Weights of a small class-conditioned image flow-matching model.
Training: 6000 steps, batches of 128.
Rows from block 12 of a small class-conditioned image flow-matching model, named by matrix and row number. Rows with one number belong to one channel. Each number is 500 + 25 x the weight over its row's rms, rounded and kept within 0 to 999. All counts start at 0. Numbers have three digits each.
After each channel's rows are labels from the 100 images, of 14976 (inputs lightly noised), where the channel reaches its highest value: "responds to" is what is common among them. Only what is clearly more common there than usual is listed. The data: single toy objects rendered from many sides on busy backdrops. In brackets: how many of the 100, against the usual share in percent.
# convs0: first 3x3 conv (model.decb.0.2.convs.0.weight, 64x64x3x3, standardized in use, each kernel summed), inputs 0-63
# convs1: second 3x3 conv (model.decb.0.2.convs.1.weight, 64x64x3x3, standardized in use, transposed, each kernel summed), outputs 0-63

convs0.24:483516445488520529526480517525524490502537521485518513512498499509464517508493492517544512525474511523485505498514509521481494496500463502374507481477519494462509490523503513494502489503512531
convs1.24:492474520539486564494507497518467539507474467516524518479519531485504505511522481448456486504490509493514504505476496485535485510465470478503464503484470448472453487515510504466493483544540497
responds to: from below (69 vs 33)

convs0.30:522471511472497489521496522495483533511459479498510512475508560478515528495503440515473543498473497513475522466487529480512477515502532550513458538511500479535496481492489491515487439465504522
convs1.30:467481504471513508497551471490520540497488484469486466522525434487470496493500544498495477514515463502497450506489492528520524506471496526542507463490469484563490482483529496487476483473493516
responds to: white (26 vs 8.2)

convs0.56:522487505507496487523532467532504477518470515518506520493484499493503524524525492518516518440464520468497494490541492518495516484528488520519439552556490510488514478490516490499477486575528523
convs1.56:517518500525532510505464522543483502503506501449528478479533549523520534514457511502529483505459524519513483510504492516506456517490475499458492473454507504470532501472493512489521497441488454
responds to: from below (92 vs 33); purple (28 vs 8.5)

convs0.2:518505548488514505482431508528477475481508519503501462505500547507475536531498485507478490475481511523500500526485501505508486475494513527554510484557482514533489488489517495531464469492459442
convs1.2:526472455482490507506488488482548515494472473512543490464520474464490511456472495483509479517489511527493507472472516504494473495516525491491502507411518494505472511490507491467508530508518570
responds to: grey (27 vs 8.5)

convs0.19:541530473519503493476541521543439469478504520451491472470520479505488485534468502498514510447486530491517517504469483453507502480526522534475512482490502487533475522522481502509489520536529511
convs1.19:513446495483544496471533452481506511469490478471484499501466463491541490485504501484523460528485473493515540509509490512501465496542439519524474490485513500492516475547512478449500509527480495
responds to: from below (69 vs 33)

convs0.22:478517476492492499506468500478482462496519527443486488453464529499469497473519490485528464562561500496516451493483497491499505557509501526486533513550524520502505484495482508512500521504510474
convs1.22:501464558503542495533489492522537477513464514503537500469507482478483526493483517488496521550507504515532468528515478513532486495517477478499526499495537538483510537503535453504465453480467510
responds to: blue (52 vs 8.3)

convs0.59:534464495496538495500506504504547498526489447519468510469519522485478474503477552472489459503484474532488479494535541523506503526522487483571511524479487508488483470496527545498462508503495504
convs1.59:467514511468503542472486507475512527503479506496545487522451449535477505493533477508538483494506507438485494464502468493506525478470504506512486466496529488529491567537483494488497478509472502
responds to: level (63 vs 33.8); blue (36 vs 8.3)

convs0.14:496503559498473457519532536531476514542471471480488491528483507449478489520509500514490453522518531502523516448483472492477475497505514486536521551502502489498517523539527491479485482474531496
convs1.14:488504518512482479488505462476484457483544521499488518516516494512502482472481511535500502500520507478486488544528461520504579523519490506530494485474531522475515448540467460526522523475500534
responds to: yellow (29 vs 8.5)

convs0.16:504519481528517484513485477497510513528521507521504491424527486482496526465512499478534458442495511453498486506520507509536493559520526545541490502534518514541492501464485499511486481500480484
convs1.16:498548496477489477487502527539493529463491526473510492499506509514486519498542495507469461457435489503507455486528495520447507536472477501523488486515479478519466514527440491492525492475511489
responds to: from below (85 vs 33)

convs0.29:513487463498552527505482489520514487454499494491525492520483478452529523464473494459543495525511513496489487498499497504527519514500496537424531472522479526528512478486465545506502483494479541
convs1.29:499513524510509494514458491519506501524501449510490503498540476535460479490464506571487553503498539506506493486475532531478518520512507481443468521504512486481506492521476493505555504500520547
responds to: yellow (36 vs 8.5)

convs0.12:492514488527516467529485501549487483469537555519512550493513514473477487487508506522504490506504490485491475472496506538514526571514514517494431469495499489532520472496449511479493501498526479
convs1.12:529515489533504468487534489473515503519516507476425483531519480509513476501490517483495465498492510516521499533526510501491551507479509523464500522531479505490518443482477458509533550505529547
responds to: from above (62 vs 33.2)

convs0.58:499523514498513500490478469504493440490472524525510478481481501530501533478465508501469551498500487562502446499468480488511491515559492529476460539515486534494504515494497517552527482497486490
convs1.58:509575475490491482485527462497498515486487456525474459511495499452513506514517446498545482491515525471513500504513513499449500494514501459564502501477507494533506497536527503470476504480494493
responds to: blue (27 vs 8.3)

convs0.5:463490528473524530500495487495531497498497540519525499482551524490529535455481434478482485492498476511470499496505527479492509533531488516489497499500464517531545465492508540533539491491455476
convs1.5:533532524507507492498518508445531509491473476523555483504488475503459523486498541516487474482476516493493500475464480479517502486487516529540500512500478514520446464507511494476499522559505562
responds to: from below (63 vs 33)

convs0.63:514487467509525467475480523530494466486513459496541505477481508492505505530487506542489522497482489513462501510470511506499510496549530516502511545533440490530496431535505495538521535470511503
convs1.63:529535478515465508448486444487492519523508470549450497545488519518489499506494483493539492451496508478484530496522505468434483492489510488489496458509512521484510515492470497483499462534496506
responds to: blue (26 vs 8.3)

convs0.31:468474463484538521514509496476461474482509487503511470510490504470513520486486476482496466539494508524488515523523498504484513490552486547410513465534487526518497484514496517537490463508501537
convs1.31:509483529473511542494457475474479496533502502495512505498491502531522460469532529532464502510446481522518468479530516503484483504536523465472473495482541502464515517528473513489541475527544520
responds to: red (32 vs 8.1); purple (26 vs 8.5)

convs0.20:520553443516488466470484494466476480499482472507517462428530501494489499511487476512547499509472491502536521506473506503465523512495564521463518506482508505513491507521504509517470472525488525
convs1.20:545508435522530528492519472507500493537495539513467501530470477478528514534493513490504505515539518459543493508507513449500495512521545519511490519496497517488491514470517503490455469527460465
responds to: from below (62 vs 33)

convs0.40:487525496523509491519564482493448487476528534549512514524494517505470505495460483491471532493487498487507499491515483485516501481472509505505465508488481463517467550523512542471492443524521548
convs1.40:471516495473510503512490548549495487483447507476456479490535516496490488514529456490504463509536492496500455504535517546476483504516523546502484515488489488525540472516510499505495551495460468
responds to: bottle (30 vs 3.5)

convs0.45:493518440492493488466480541534521485485497508516551514504513538494485526522488555508527473495555493507492513481514499561490509472500493525447455530506503496484500486474502489527488486511459526
convs1.45:505460547545484515522477497488464470476510495513537525481521529514480503499507507496464491457472486527494496516500507468516536459518525468493511488513533521456508494555462518507487528502558518
responds to: from below (76 vs 33)

convs0.9:505463513552525501488498499512505523452499503560501499477530517478522504468488478482487464481507501481465513492508540531524552525484428529488492488491507518529514484480471522543494496524520476
convs1.9:458488503516538475495496471524514516539479482489509508466516484533463473523476543561501530522478517516492494489458524531452485524474502514480446532473490474497486494495491485493508513484482551
responds to: yellow (47 vs 8.5); green (26 vs 8.5)

convs0.39:501495444494498496493514482511501508513452509484484485538466479474474518475514482481502476457493531501531486490549486498498523505493440561531472504525525514511499553462491539517530505471497518
convs1.39:492523489487494477470514473468483499525514555496483520508494522480555492506518527480515484544517522469503506513468492544460455504526483562442507498480458512495495453510526490500491500479491503
responds to: purple (38 vs 8.5)

convs0.23:465552432538476470514510525480478506513494453486511486498518531470506506534494507490514481510493468494529506495469449498464471501508538511542497536456507515514493485534477484520468523493513481
convs1.23:473497506450509428499496504478534463521495526513500485502524524496551555499524504518520506517502516501516480495536456512463531487503497526516541568501508550494507501483478484496512489485507483
responds to: from above (86 vs 33.2)

convs0.0:504479484453476506498539510513537481475528519528493527498479499490515491509501499477473496509520509512509495525521535504487458517542452455444505475507550521461547488493520490437498485499509479
convs1.0:504503543530515465474531503502531550508484492448499509478522507514516548500465501470515466526473518476484490486475513513466488487509473548512495485450479520538500481488509528452480532538497496
responds to: hammer (45 vs 3.5); black (38 vs 7.9)

convs0.51:477495556526493467494505505494492517547485533479517478484515511508510525508522481505479546480520481501474514515470506509514508490485554524444503496462489492526463484483492518531492545449440490
convs1.51:519543459483566492496561472514509560495489519513526462496508486479478502494502532485500511470510538447496532496483496501472492505476520510539521536522507485477502498479511517522469461519514490
responds to: teal (44 vs 7.9)

convs0.4:504541520517506533526458511502466502497469525484529493489544513459522512516468446463486485499501484498508514535486486500514470495487542485559514487497462455495526474511529501517473475487469458
convs1.4:516474535534544491526506488519488530511510492510541496490442520502457500484493523448501481498453501475488511485488516467471499472496428533489517475530496509476497481499510513500502546550500505
responds to: from below (61 vs 33); grey (37 vs 8.5)

convs0.47:475516444488515502492480524494532468480505525511511488499513511476516512488476464487514502530481525487467476504546515514509532433516499543434497445529483516533483481519508503539516499505490525
convs1.47:525488530509490502519457500473486476497531482506499492497496550492503502470461471535473527494500486543522464516539505489544508423551533466481514475522499503467492513542499499506513490472509497
responds to: level (71 vs 33.8)

convs0.7:479514521480473521512514472497515508468521512504498565536523549487511499530461498503486484492502493485568452501502490455530471504497524452523510511479496487460517498521515511466504447486506481
convs1.7:510465480514503513472521534525478489515435472490501490489532464511477526501512464465495492474510498471472509461481502501522457505518480477512508485498501496531463480444530532515474550536463494
responds to: white (29 vs 8.2)

convs0.28:582536462492519505488508544557505459453510531469520485510531515478475514482492475482518512485501490507522489523473510529535501499503498537444493500498492496515478461513508504515529488480493522
convs1.28:482486499482532452502570487507510546521502493471471484456488477515476489499505536494497494502449489523461469506560511456503465492472479505525470511510503493548504483516526501485482521521508478
responds to: purple (73 vs 8.5); from above (61 vs 33.2)